A small self-supervised image encoder, trained from scratch: activation gelu, 7000 steps.
Rows from block 7 of a small self-supervised image encoder, named by matrix and row number. Rows with one number within an expert belong to one neuron, the router's apart. Each number is 128 + 32 x the weight over its row's rms, rounded and kept within 0 to 255. All counts start at 0.
Before each expert's rows are labels from the 100 images, of 14848, where the router gives the expert most weight on average: "strongest on" is what is common among them; "colour at peak" is the nearest of a few named colours to the mean colour under the peak. Only what is clearly more common there than usual is listed. The data: pen-drawn characters of a made-up script with 800 signs. In brackets: how many of the 100, against the usual share in percent.
# router: router (model.blocks.7.mlp.router.weight, 8x256), inputs 160-191
# up: expert up (model.blocks.7.mlp.up, 8x512x256), inputs 160-191
# down: expert down (model.blocks.7.mlp.down, 8x256x512, transposed), outputs 160-191

# expert 6
strongest on: one stroke (100 vs 11.9); dark on light (100 vs 50.4); only straight strokes (98 vs 15)
colour at peak: white (80 vs 39)
router.6 [139 103 125 146 115 146 142 150  87 128  89  45  59 122 175 111 134 149  95 114 120 113 139 137 155 102  90  94  88  77 116 148]
up.0 [136 144 137 104 208 112  73 132 161 169 129 141 183 162 142 154 169 175 191 101 134 107 160 149 145 101 115 188 122 194  80 132]
down.0 [168 112 118 117 130 126  98  92 126 197 115  66 122  94 108 177  95 100 117 142 140  93  67 205 108 163 153 134  72 159 176 108]
up.1 [ 99  92 113  67  97 156 117 151 191 134 153 172 134 102 102 153 103 150 158 129 133  47  87 135 134 116  84 107 222 197 110 133]
down.1 [146 185 125  54 156 156  88 152 171  66 158 161 180 121  98 135 111 107 185 132 127  86 132  97 152 159  91 124 173 160 105 139]
up.2 [127 122 166 101 150 174 144 117 150 144 164 167 143 167  55  88 132 123 171 103 120 138 158 122 106  55 107  93 133  92 167  94]
down.2 [148 101 118 104 150 171 128 152 144  61 109 135  99  97 104 156 134 166 185 121 146  74  83  73 164 132  87 137 145 148  79 176]
up.3 [ 88 181 156  97 174  76  86 158 183 191 128 120  78 163 165 126 141 145 177 113 140 114 130 168 146 133 149 107 121 121 125  69]
down.3 [184  75 116 171 120 117  61  86  83 150 176 128 133 147  83  70 128  98 106 179 140 141  97 161 115  97 154 173  87 131 138 173]
up.4 [104 123 117  95 135 149  62 147 142 135 141 117 138 173 150 151  83 135 184 141 202  99 106 116 126 118  91  94 117 174 108 110]
down.4 [168 111  91 118 145 152 141 112 140 123 163 151 179 106 137 123  72 116 144 178 195 122  95 125  54 119 163 179 157 168 148 171]
up.5 [133 166  97 139 147 133 117 105 166 224  91  99 138 113  61  93  84 169 189 122 108 139  87 162 104  84 128 134 127 190 140 111]
down.5 [129 177 112 139 128 138 182 118 119 255 122  94  85  95 131 152 132  93 107 156 112 113 149 203 108 133 125 103 143 186 185  70]
up.6 [ 77 103 162 171  78 128 131 103 175 137 143 159 145 131 145  87 103 138 114 129 124  80 167 139 171  90 130  89 182 120 130 149]
down.6 [125 194 122 122  95  88  77 100 131 116 175 102 191 134  82 118  71 118 101 129 116 124 139 114  69 151 138 129 128 141 182 104]
up.7 [ 95 114 140 103 143 144 121 105 173 131 136 156 148 200  79 198 147 190 131 158  68  91 176 147 119 104 152  70 160 133 114 116]
down.7 [135 171 166 129 141 152 157 131 119 130 130 139 115 109  90 124 143 123 110  78  78 156 159 121 137 110 190 181 137 112 124 126]
up.8 [134  85 140 114 132 170 132 144 196 150 137 125 105 101 132  93 162 119 104  95 159 115 146 158 110 129 106  96 183 130 170  73]
down.8 [157 168 139 109 201 147  89 158 142 189 142 116 196 125 110 196 202 123 189 151 121 123 149 154  85 115 106 167  78 192 106 122]
up.9 [100 175 158 119 129  75  95  93 148 150 146 193 146 158  89 172 145 118 149  92 123 107 208 159 122 116 185 156 161 137 165 103]
down.9 [172 170 218 151 103 136 127 125 166 100 142 119 147 103 103  76 150 112  82  65 139 153 174 110 137 102 115 136 163  90 144 118]
up.10 [122 134  84 118 148  84 115  77 148 231 139 179 138 134  68 183  91 179 126 140 135 122 100 214 111 136 150 118 157 127 117  71]
down.10 [134 139 117 106 124 180 130 151 136 193 111 142 103  96 115 157 134 127  77 155  99  85 115 214 103 142 119  82 107 145 136 101]
up.11 [112  84 128 103  89 128 177  72 122 153 162  97 122  79 103 154  57 133  98 139 118 103 125 176 149 116 137 107 169 115 122 144]
down.11 [144 137 138 132  98  77  75  96 139 118 147 114 146 138 105 113  79 108  82 165 135  74  86  64 104  79 135 109 137 129 131 137]
up.12 [ 83 111  85 102 108 102 103  76 122 150 125  67  85  94 138 156  58 139 133 154 112  91  74 171 126  98  88 100 138 170 122 151]
down.12 [115 111  90 137  79  63  79 102 100 120 177  99 130 139  96 135  90 125  88 149 112  80  97  91 101  77 115  78 122 114 113 157]
up.13 [118  66 121 126 112 142  94 118 101 131  83 130  97 187   8 164 109 165 165 170 102 124  50 162  86 122 123 130 107 130 156 110]
down.13 [ 85  85 104 120 155 131  99 159 121 106 108 124 149 105 101  83 127 163 157 132 133 156 158 111 177 135 106 129 106 137  47 212]
up.14 [104 133  96 142 105 124  84  96 169 188 117  87 182 140  84 169  88 179 139 138 171 155 139 180 105 149 176 140 156 153 135  70]
down.14 [116 139 142 115 131 121  94 133 144 212 112  93 161 145  99 119 182 142  95 174 114 104 122 217 154 124  96  85  95 149 151 117]
up.15 [ 56  87 135 157 101 150 120 111 103 163  97 186 139 195 150  83 141 145 149 150 139 119 145 146 130 123 156 139 161 129 120 128]
down.15 [ 92 102  89 102 118 175  97 192 122  82 155 119 131 173 106  78 149  87 115 166 114 125 169 107 146 102  97 145  96 126  82 175]
up.16 [ 47 148 151 124 147  56 134 138  95 168  83  98 102 159 145 146  96 141 108 126 123 123 107 172 100  96  94  91  69 144 116 108]
down.16 [126  97 126 108 106  82 122 139 152 127 174 129 125 107 176 160 124 171 141 142 119 114 142 146 112  85 114 130  71 181 173 135]
up.17 [145 125 110 146 128 157 130  64 144 210 121 119 122 141  76 138 102 163 143  96 143 128  64 220 124 105 123 138 161 155 184  81]
down.17 [184 199 138 147 151 120 187  97  93 216 125 106 112  56 118 142 115  93 134 139 146  74 133 219  87 134 152 114 125 173 134 109]
up.18 [162 158 101 167 134 140 150 106 135 124 130 155 145 137  62 137  85 111 116  70 127 133 126 114  93 134  93 100 148 112 115 104]
down.18 [115  85 165 165 134 147 146 108 146  88 111  96  66 119  88 145 123 177 152  87 110 155 113  91 162 135 138 152 180 105 131 164]
up.19 [139 129 140 144 111 102 174 112 122 158 176 108 107 139  90 110  84 121 105 137  74 149 137 149 162 122  95 129 163  65 174 124]
down.19 [ 94 133  85  67  73  82 124  41  80  96 161 109 155  91  69 148  85 115 144 114 145 129 155  80 105 145 148  76  62 107 152 174]
up.20 [ 63  86 130 153 104 167 137 125 102 151  86 150 125 150 121  88  90 143 118 160 136 126 106 131 161 141 115 128 209 140 119 125]
down.20 [113 100 112  87 121 190  83 193 118  67 164 160 183 163  80  98 148  91 141 138 133 125 138  98 116 103 123 177 120 136 109 184]
up.21 [120  93  84 201 127  82 149 122  74 208  89  75  52 148 156 141  78 186 125 149 126 175  77 206 112 101  89  78 110  84 127  81]
down.21 [153 168 161 155 139 154 129 135 159 110  86 125 180  95 113 139 131 144 160 114 116 168 194 119 169 131 108 177 133  87  73 171]
up.22 [ 80 130  92  76 124 102 117  90 111 155 121 134  67 132  98 125  43 160 151 179 134 143  70 161 138  90  77  85 177 147  85 149]
down.22 [109 101 113 126  76  76 100  66 125 126 185  93 134 110  83 137 107 127  74 137 111  58  84 117 115 106 129 106 150 139 139 143]

# expert 3
strongest on: thin pen (75 vs 31.1); one stroke (72 vs 11.9); only straight strokes (70 vs 15)
colour at peak: black (97 vs 39.6)
router.3 [156 142 167 181 162 118 179 173 138  96 105  79  99 128  45 123  87 126 131 121 125 144 115  96 101 166 138 144 125  80  79 123]
up.0 [ 82 102 155 148 163 122 155 116 159 143  94 161 143 139 124 153 130 184 106 143  81 102 161 151 154 134 128 126 213 152  73 144]
down.0 [153 173  91 144 200 133 115 159 148 203 124  78 131  91 127 147 133 109 133 101 168 109  95 168  83 159 124 119 146 130  97  74]
up.1 [146  88 107 159 150 120 104 121 156 165  82 133 129 103 145  84 172 133 143 100 115 109 131 167 132 107  85 104 138 110 149 132]
down.1 [ 87  98 149 186 135 175 138 156  97 118  81 148  73 202 136  65 107 143 188 128 102 163  97 109 172  81  81  99 143  78  84 153]
up.2 [ 86 160 114 121 154 120 106 110  96 163 103 140 147 186 106 164  89 125 127 111 100 133  82 189 114 152 117 135 130 143 154  59]
down.2 [141 129 129  99 149 105  95 169 151 197 108 125 167 149 127  84 134 122 168 200 152  90  87 192 153 149 103  98 195 121 150 109]
up.3 [ 96 112  95 102  78 122 112 165 130 141 123 108 119  70 145  91 110 128 151 165 231  78  51 174 168 115  82 137 135 161 114 126]
down.3 [175  99 119 154 131 144 143 128 132 129  99  92 136 164  77 151  89 110 136 134  91 169 115 134  92  60 113 127  96 134 163 107]
up.4 [135  80 140  96 136 110  87 122 154 154 126 139 110 146 187 131 106 137 169 120 101 166 143 117 154  90 101 126 135 137  92 118]
down.4 [ 55 124 116 149 135 152 126 159 129 171 113 123 117 142 167 137 140 183 171 123 127  97  81 161 192  99 130 174 126 141  83 138]
up.5 [ 96 121  91 134 101 159 130 147  72 121 103  87 120 175 113  82  96 140 125 203 158 132 108 124 149 115  48  64 110 137 122 123]
down.5 [148 125 226 115  90 129 182 103 194 144 131 153 158 102 132  99 135 138  95 136 113 190 195  86 122 104 122 172 127  76 179 116]
up.6 [103 124 149  99 179 144  93 136 189 127 119 147 133 130 139 130 101 132 197 170 159 119 109 139 134  79 101 128 127 118 139 143]
down.6 [124 163  96 180 187 158 132 104  65 133  80 111 100 125 129 142 156 116 164  60 108 152  68 161 106 132 165 150  68 158 125 115]
up.7 [134 122  90 158 106 134 145  76  95 166  87  87 115 143  97 118 119 128 103 138 116 161 129 147  94 154 106  60 125  87 138  98]
down.7 [117 115 109 154  83 158 117  86 161 108 146 115 118 163 162 130 135 122 138 118 105 108 105  86 102  82  61  37  80 145 170 120]
up.8 [ 55 102 137 181 132 131 122 104 113 135  91 162  98 117 112  93 114 162 116 106  94  85 158 151 179 169 103 129 228  96 101 133]
down.8 [ 53 120 113 188 136 121 147 189 113 113 131 108 109 119 107 116 127 132 113 150 150  94 136 153 183 177 163 112 179 135  60 145]
up.9 [117  89 157 161  93 127 109 115 195 163 136 179 181 161 101 104 104 149 171 129 123 122 196 133 133  57 102 150 149  75 124 125]
down.9 [111  89  95 165 141 104 149 123 107 131  70  91  63 129 129 151 123 152 152 180 126  99  35  90 127 101 111 107  98 166 115 161]
up.10 [ 85 167 113 165 108 143 116 136 173 141 111 130 146  96  98 133 117 133  81 164 139  44  76 150 143 169 126  96 145 181 130 127]
down.10 [130 142 102  55 175 170  92 151 113 132 121 164 136 127 190 101 159  93 168 104  81 146  85 132 129  80 130 161  92 149  89 118]
up.11 [ 92 147  74  89 105 122  75 116 107 124 150 117 117 151 196 157 129  81 111 103  96 140 131 144 133 148 128  90  97 186 165 150]
down.11 [169  85  92 122 124 152 107 137 136 116  50 147 102 135 109 148 121 168  95 180 154 120  72 112 112 123  98  91 181 207 105 157]
up.12 [ 35  77 138 131  96 115 123 128  95 151  98 127 103 100 105 139 145 173 112 102 132  56 144 148 128 172 111  50 171 129 108 148]
down.12 [158 165 125 165 165 132 129 160 107 143 116 100 167 140  87  95  95 133 164 109 159 154 133 156  85 137  78 171 171 128  99 159]
up.13 [ 60  86 172 141 100 144  83 133 137 159 109 105 177 154 139 157  89 193 143 125 109  77 155 162 137 106 108 147 185 126 143 112]
down.13 [124  96 129 244 100 111 144  91  83 106 122  73 123 151 112 159  99 173 123 168 143 104 103  90 110 133 128 149 108 149 170 189]
up.14 [103  70  56  92 144 155 116 123 154 179 115 163  80  86 107 114 116 162 123 138 173  66 120 143 156  66 161  51 167 135 132 116]
down.14 [114 137 182 148 112 107 114 117 118 133 100  90 119 143  90 154 146 154  99 107 117  97 123 171  84 126 127 150 140 115  72 134]
up.15 [123 124 161 148 103 109 116 133 123 160 181 192 188 132 130  96 165 136 152 118  90 112 158 146  67 103 142 169 128 121 148  83]
down.15 [159 105 133 121 147 167 187 124 136 185 119 137  82 143 104 107 137 135 142 129 118 113 109 100 181  88 123 123 143  73  65 122]
up.16 [105  93 130  94 112 176 107 119 165 156 124 171 174  80 130 120 123 157 124 162 131 105 145 154 104  69 138 113 183 206 176 124]
down.16 [154 114 101 129  77 132  61  87 154  83 107  99  88 170 119 112  68 114 133 177 138  44  63 118 152  78 118  85 131 149 182 155]
up.17 [122 135 215 154 136 142 161 117 115 134  91 142 121 125 113 119  87 123  84 102 157 135 140 108 131 151 112 144 149 104 110 115]
down.17 [157 160 107 118 158 134 161 132  83 111  86 120 151  65  77 140 133 118  83  61 119 169 127 119 134 177 121 190 160 121 131 121]
up.18 [ 79  85 107 138 139 136 100 106 129 233 142  81 115 163 157 131 137 172 151 119 148  97 152 216 131  92 120 101 116 164 147 118]
down.18 [ 92 108  82 174 132 112 192 120 160 142  81 126  73 128 130 124 102 146 173 144 143 130  43 132 185 134  99  80 177  57 108 109]
up.19 [113 137 154 154 136 130 113 145 174 166 104 138 145 138 116 129 160 130 134  88 167  70 165 148 100 127 146 109 145 100 131  68]
down.19 [119 124 126 156  88 127 112 140 104 123 173  40  97 119 123 159 108 142  70 139 162  65  97 167 147 132 131 102 105 138 107 137]
up.20 [ 59 101 132 143 122 141 114 138  85 230 106 101  77 138  91 144 112 181 135 139  87 100 146 226 120 100 135 109 177 147 134 127]
down.20 [150  96  86 142 116 141 137  91 168 137  94  80  80 147  99 128 101 138 153 148 151  78  94 165 155 111 115  96 167  77 146 144]
up.21 [122 160 104 193 173 158 152 152 128 121  60 162 102 104  47  95 109 142 122 126 150 115  76 127 122 106 151 112 185 114  77 112]
down.21 [132 115  81 111 169 145 194  79 129 143 126 177 128 111 126 145 145 121 162 111 102 134  83 139 118 121 181 151 163 133  98 110]
up.22 [102 152 107 163 135 158 140 172 102 122 100 153 147  92  36  98 148 142  82 145 146  94 111 142 119 158 162 106 193 108 109 114]
down.22 [152 150 130  93 149 132 162 122 159 148 156 168 149  85 147 121 140 131 169 109 127 168 129 175 133  87 144 211 127 133 123 133]

# expert 0
strongest on: only straight strokes (80 vs 15); one stroke (56 vs 11.9)
colour at peak: black (100 vs 39.6)
router.0 [ 99 131 166 116 105 106 130 139 210 120 153 164 174 124 181 124 155 111 133  84 106 110 137 138 107 136 137 140 173  88 133 129]
up.0 [131 180 128 115 123  78 166  92 138 152 109  78  66 121  73 187 111  94  69 161 102 159 134 128 126 171 160 119 151  99 152  76]
down.0 [196 106 115  60 161 170 103 158 168 171 146 169 135 104 148 185 193 120 107 131 145 135 134 144  99 147 120 130 161 179 113 180]
up.1 [111 105 144 165 104 155 130 105 134 166 115 133 128 114 146 111 155 148  99 179 129  95 133 174 176 157 126  84 121 147 122 121]
down.1 [130 118 139 114 123 127 158 128 170 169 175 176 138 108 133 150  83 124 154 156  98 103  99 157 101 151 146 112 159 104 106 124]
up.2 [110 169  81 141 100 102 122 177 119 142 124 103  88  39 180 172 112  99  78 167 161  84  73 187 123 164 125  99 100 165 118 118]
down.2 [114 129 133  96 175 158 150 144 185 207 134 121 151 130 102 144 192 148 155  94 121  54 131 111  86 168  77 117 109 152 130 173]
up.3 [115 129  95 117 110 116  70 144 105 116 152 108 139 170 146 218 126 117 162  98 121 113  76 143  66 144 157 147  95 151 151 129]
down.3 [119 112 125 135 159 147 109 120  94  96  78 124 111 129  59 156 130 152 143  99  90 142  93 137 147 165 176 177 169 151 121 127]
up.4 [ 69 124 128 142 123 178 138 145 106 138 101 166 112  79 109 117 159 141  84 101  80 123 162 146 141 193 156 106 179 136 108 123]
down.4 [197 200 142 154 180  55 138 173 110 132 110 133 146 145 130 196 126  92 117 103 135 168 119 129  86 157 128 100 178  97 100  67]
up.5 [108 158  72 163 123 129  97 138 107 242 111  69 113  80 134 113  74 115 148  73 111 101  74 245  88 101 138 148 123 131 128  88]
down.5 [187  87 198 152 132 115 148 133 173  95 168 150 139 131 127  94  97 151 127 140  81 174 181 128 144 135 139 116 114 128  74 180]
up.6 [115  73  32 156  89  99 117 140 123 142  63  94  89 105 164  92 145 179 200 199 133 112  56 189 201 135  83  95 117 142 152  89]
down.6 [137 113 113 139 128 153 147 160 189 127 105 118 115  84 145 144 115 138 161  90 162 178  81 121 120 157 104 149 114 160 126 177]
up.7 [ 94  87  87 141  97 161 109 158  78 207 105  81 102 139 143 136  97 187 167 148 124 106  87 177 167 137 128 123  64 164 128 113]
down.7 [153 128 193 113  67 168 103 144 170 120 170 170 173 120 144 114 131  87  73 159 165 105 205 175 117 125 104  87 169  90 128 126]
up.8 [123  74 134 178 103 135 110 176 144 150 100  99 126 124 141 100 144 157 102 158 132 133 119 133 171 148  69  66 142 110 132 144]
down.8 [138 119 110 111 188 106 140 111 187 167 177 117 140 158 136 164 142 181 200  91  87  98 111 120  73 101 122 150 106 144 146 139]
up.9 [117 113 109 139 107 109 125 110 151 164 135 100 158 156 235 173 135 132  96 163  85 124  73 159 101  95  88 113 155 183 117 104]
down.9 [145 131 110 125 137 190 108 171 111 120 133 144 128  82 122 103 149  82 142  85 153 102 120 116 134 150 181 136 157 176  97 177]
up.10 [112  81  81  86 121 118 113 123  92 200 108 149  79 131  77 176  85 142 141  90 123  77  93 193 105 122 137 145 123 133 180  41]
down.10 [147 160 171 121 145 128 106 140 148 143 184 115 156  93 129  83 130  85 111 130 156 129 135  98 142 163 141 127 124 116  59 190]
up.11 [140  89  27 128 112  97 112 143 104 192  85  64  63  59 174 111 103 130 127 224 179  84  25 214 155 135 110 128 116 127 134 116]
down.11 [135 121 140 169 121 144 165 164 206 102 132 123 110 100 135 105 115 123 117  71 159 151 136  80 102 148 110 147 106 128 131 152]
up.12 [119 109 137 173 101 159 141 121  79 167 104  95 132 163 108  86  64 155 139 129  83 171 167 154 120  85  88 150 125  90 138 148]
down.12 [ 89 116 102 107 106 128  92  72 112 157  81  86 125 177 120 110 106 170 112 148 147  88 107 147 179 158  89 102 127 178 161 144]
up.13 [151 142 156 137 126 127 161 162 137 151 147 132 129 135  58 102 173 148  56 119  83 119 174 151 129 153 129  52 118  62 125 139]
down.13 [137 134 128 158 125  92 164 143 173  73 126 172 121 125 105 159  79 106  99 205 168 100  96 166 141 167 144 126 183  94 131  95]
up.14 [120  70  39 188 132 109 112 122 137 165  90  80  52 102 167 144  85 166 205 191 145 140  43 190 153 136  54  60 115 106  87 107]
down.14 [128 139 156 150 100 179 116 164 183 139 146 131 140  96 175 142 145  95 110  63 154 148 120 112 106 154 112 128 133 124 162 179]
up.15 [ 86  81 104 143 101 196 123 119  52 119 120  98 124 118  57 116 109 163 136 167 152 139 160 118 139  85 150 161 100 130 148 154]
down.15 [ 76 113 124 129  84 135 130  98  70 131 144  77 129 106  98  91 100 146  97 174 149  66 115 116 148 163 124 117 116 151 150 170]
up.16 [106 138 164 156 122 131 101  81 109 140 130 175 113  70 141  58 142 123 111 121 122 127 169 134 213  88 129 131 157 115  93 149]
down.16 [ 80 190 171  85 109  76 149 109 101 146 104 122 153  76 124 152 125 134  89 129 162  93 151 102 133 115 162 143 106  98 117 119]
up.17 [ 77 122 109 177 121 148  83 137  84 245 104 105  94 109  88 144  76 162 135 124 123 123  85 223  98 107 109 134 121 106 135  87]
down.17 [183 133 166 134 100 179 108 149 196 116 145 175 174  95 133 107  83  93 100 118 118 147 176 136  94 109 104  95 175 101 130 131]
up.18 [122  81  84 117  96 109 103 131  62 164  95 116  65 144  61 182  54 173 140  74 107 107  96 202 128 141 151 114 124 133 166  39]
down.18 [135 169 170 101 154 110 116 121 146 139 171 125 167  77 140  96 148  95  93 126 154 138 149  78 134 172 141 115 128  95  68 189]
up.19 [138 112  53 100 191 145 140 153  99 117 118  47 114 150 137 142 161 159 168  84  65 134 108 175 122 159 126 118  82 149 127 118]
down.19 [119 111 142 179  97 141 134 182 128 178  67 135  72  79 139 153 118  90  98 145 211 132  93 155 108 179 137 123 184  90 167  84]
up.20 [157 129 152  67 197 121 101 141 154 122 111 107 161 151 139 143 110 133 187 143  96 159 102 134 134  85  91 119 132 152 128 112]
down.20 [135 133 123 120 127 112 111 137  66  63 149 131 142 162 181  89 151 117 139 107 143 145 147 119 149  99  96 113  33 164 119 124]
up.21 [108 152 133 156 126 147 141 177 187 230  79  70  58 170 159 137 105 177 148 158 133 139  94 195 142 117  87 150 132 117  98 135]
down.21 [170 122 172 170 153 147 103 101 186 120 118 142 168 125 126 112 104 114 111 126 169 164 181  95  77 105 124 139 130 135 153 139]
up.22 [ 69 131  97 115 139 127 104 112 116 146 126 100  86 174 160 167 120 148 174 103  90 121 123 134 126  82  48 116  77 108 144 100]
down.22 [163 111 119 162 128 188 179 121 135  75  86 119 139  10 100 154 110 108 133 123 169 119  63 120 173 134 103  93 180 146  73 177]

# expert 5
strongest on: dark on light (100 vs 50.4)
colour at peak: white (95 vs 39)
router.5 [110 160  70 126 103 134  68 147 127 106 173 102 114 146 150 107 140 132  98 149 160  93 151  99 147 124 116 122  78 154 104 123]
up.0 [145 136 180 118 171 162 148 226 172 138 112 112 114 138 102 103 147 176  89 126  90 148 139 138 165 149  66 118 214 131  35 141]
down.0 [192 141 131 110 185 175 173 134 167 125 124 168 138  99 179 136 193 132 150  90  91 167 144  67 134 122 171 197 166 112  97 148]
up.1 [123 135 165 146 120  92 152 120 125 123 129  84 131  77 105 143  94 165 145 185 119 162  60 149 151 149  94 109 140 142 160 127]
down.1 [159 135 107 159 129 155 131 130 135 236 130  83 108  65 139  95 112 173 158 107 151 139  80 169 128 127 148 161 129 127 122 135]
up.2 [104 153 104 145 139  74 159  75  91 137 134  84  91 129 119 163  64 129 145 132  98 142  76 150 160  89 147 166  91 137 154 124]
down.2 [158 115 111  97 167 124 105 129 213 109 132 104  80 141 126 198 133 130 174 103 108  63  94 101 119  79 109 159 115 225 171 137]
up.3 [120  70 121  38  91 113 121 125 133 156 116 108 143 127 132 177 154 162 113 143 128 101 120 174 139  53 165 131  88 149 156 139]
down.3 [109 118  70  91 165 134 135 102  87 125 148 125 132 119 137 135  84 112 130 123 113 164 152 146 145 159 140 141  95 124 114 142]
up.4 [ 36 101 141 124 110 139  84 195 139 153 118 121  97 169 168 130 116 187 123 149  70 137 153 166 142  90  59 125 163 139  76 148]
down.4 [129 135  81 116 125 167 145  83 169 115 112 134 174  86 149  95 152 108 104  86 106 109 152  81 173 115 121 126 186 161 103 141]
up.5 [ 75 121 117 140 111 123 117 142  82 139  91  87  52 130 112 130  72 122 130 124 164 143 138 142 155 127 164 124  99 168  95 142]
down.5 [144 105  66 139 129 128 149 125 175 127  84 134 121 117  88 130  92 174 171 124 157  91  81 104 108 134  85  72 186 178 111 178]
up.6 [172 139 127 139 121  61 115 137 140 135 162 150  77 128 116 165  87 121 146 189 160 147  98 132 118 166  97 110 131 130 170 139]
down.6 [174 107  56 106 184  98 100 127 100 145 147 112 103 127 157 141 101 114 170 102 165  74  90 101  89 150 106 114 116 192  99 128]
up.7 [158 119 145 105 159 105 152 176  94 133 123 127 154 102 104 131 139 153 137 131 101 157 108 179  93 125 107 155 115 140 118 119]
down.7 [156  78  95 191 114 179 151 173 185 138 121 141 100 103 141  91 157 172 161 152 105 110  88 151 152 109 125 139 167 191 139 143]
up.8 [126 126  59 102 141 124  96 156 124 150 120 127  98 138 107 154 153 143 151 139 107 101  78 157 191  84 132 140 114 163 167 106]
down.8 [101 128 158  88 125 158  59 106 143 119 171 164 150 158 166  73 161 110 151 115 160  86 180  82 120  80 141 134 104 178 103 137]
up.9 [ 71 177 113 141 148 156  85  86 107 128  88 131 118 122 127 104  89 125 101 106  91 112 101 137 148 115  72  84 100 130 104 124]
down.9 [102 140 146 126 121 114 129 141 146 102 209 134 142 126  92  97 112  98 114 113 151 142 193 116 167 125 109 174 161 112 127 134]
up.10 [ 85 117 108 128  80 118  66 212 101 118 116  81 133 119 138 114 128 140 106 131 164  78 162 121 200 188 160 120  99 173  87 136]
down.10 [136 120 151 145  80 104 129 114 149  93 116 161 152 144 147 104  64 171 136 199 190 110 123 118 139  64 127 110 196 117 149 169]
up.11 [165 161  99 167 179 146  93  94  90 126 109 119  97 156  76 143 142  88 138  86 208 168 117 122 101 120 159  69  78 131 136 101]
down.11 [ 77 156 180 141 126  88 103 132 166  94 112 157 168 143 143 119  98 145 166  90 168 105 137 116 176 140  82 183 160 196  85 161]
up.12 [167 117 152 111 124  99 103  96 108 125 113 110 155 125 116 159  96 126 144 179 169 146 101 167 131 139 146 134 138 121 179 101]
down.12 [144 145 103 153 154 171 123 142 119 158 151 144 120 134 156  79 142 132 135 131  92 144 132 155 188  67 155 167 162 135 105 123]
up.13 [124 129  70  77  95  37 113 121 146 153 127 111 119 128 156 141 155 175 127 196 156  51  87 141 131  90  78 148 100 101 156 153]
down.13 [157 176 127  67 163 114 140 120 130 108 196 202 155 110 102 117 155  23  74  99 118  82 168 105  62 142 176 124 145  94  87 115]
up.14 [121 140 107 150 144 142 125 105 135 164 135 118  76 124  88 124 112 171 160 146 116 121 129 156 200  88  83  67 143  73 109  82]
down.14 [ 88 125 100  96 130 155  60 103 135 105 154 147 138 140 175 128 189 123 155 104 189  99 108 148 158 110 108 176 131 186 155 101]
up.15 [149 126  95 183 115 154 115 244 131 135  95 128 155 130  84 126 195 140 128 136 211  81  93 146 133 196 140 102 110 137 106 120]
down.15 [126 122 185 113 133 105  81 137 219 153  86 161 138 185 154 141 149 155 140 158 183 100 127 147 111 115 134 132 172  77 120 113]
up.16 [135 123 181 102 143 124 163 136 121 168 132 149 123 148 157 123 167 145 118 109  93 141 197 163 106  91 109  73 142 106 139  30]
down.16 [239 111 118 146 141 124 187 120 119 173 144  82 139 164 131 127 154 134 134 169  95 134 101 145 103  99 116  85 109 102 148 123]
up.17 [ 82 110 173  70  91 130 114 178 144 144 115 135 129 121 129 134 146 164 101 164 108  71 117 142 188 153  99  96 131 144 149 132]
down.17 [151  95 144 117  79 132  82 140 175 161 119 155 122 152 145 109 108 143 120 206 170  85 118 157 104 130 102  97  87 111 152 139]
up.18 [126 102 156 152 105 126 122 127 144 182  35 141  82 160  68 150 120 132 121 110 155 114 120 154  76 107 136 103 127 109 103 125]
down.18 [150  94  59 163 162 159 156  98 108 251 134 101 106 132 122  99 170 147 142 116  77 150 137 174 117 102 114 108  54 116 109 115]
up.19 [ 87 142 110 143 154 110 157 159 202 194 120 134  98 130 138 153 136 162 142 103 131 105 112 159 136 134 123  79 165  97 125  72]
down.19 [113  70  30 184  97 181 112 163  78 196 110 118 102 132 128  92 150 146 105 140 149  99 148 189 144 111 130  93  76 148 128 121]
up.20 [ 63 127 156 117  96 169 118 128  94 141 139 120 115 134 181 147  87 167 128 180 156 113 110 162 124 112 143 141  74 134 164 130]
down.20 [158 105  95 149 177 128 144 154 149 156 122 117  81  88 111 162 109 145 180 174 114 126  75 117  96 118 164 131 164 109 103 166]
up.21 [151  61 169  77 129 139 111 174 170 133 149 154 144 160  97 125 154 158 105 182 119  86 134 135  95 145 109 148 203 124 160 124]
down.21 [135  74 150 113 119 130 120 114 164 137  77 119 114 156 143 188 135 174 171 149 107 151 107 114 129 125 130 113 110 158 128 112]
up.22 [128 110 107 152 156  95 163 121  99 198  81 111  67 158 106 151 134 142  96  97 147  91 140 160 127 100 112  97 148  54 117  65]
down.22 [123 164 124 199 149 104 192  99  99 179 125 169  45 131 133 108 163 104  84 166  81 147 163 108 104 125 132 112 136  78 113 113]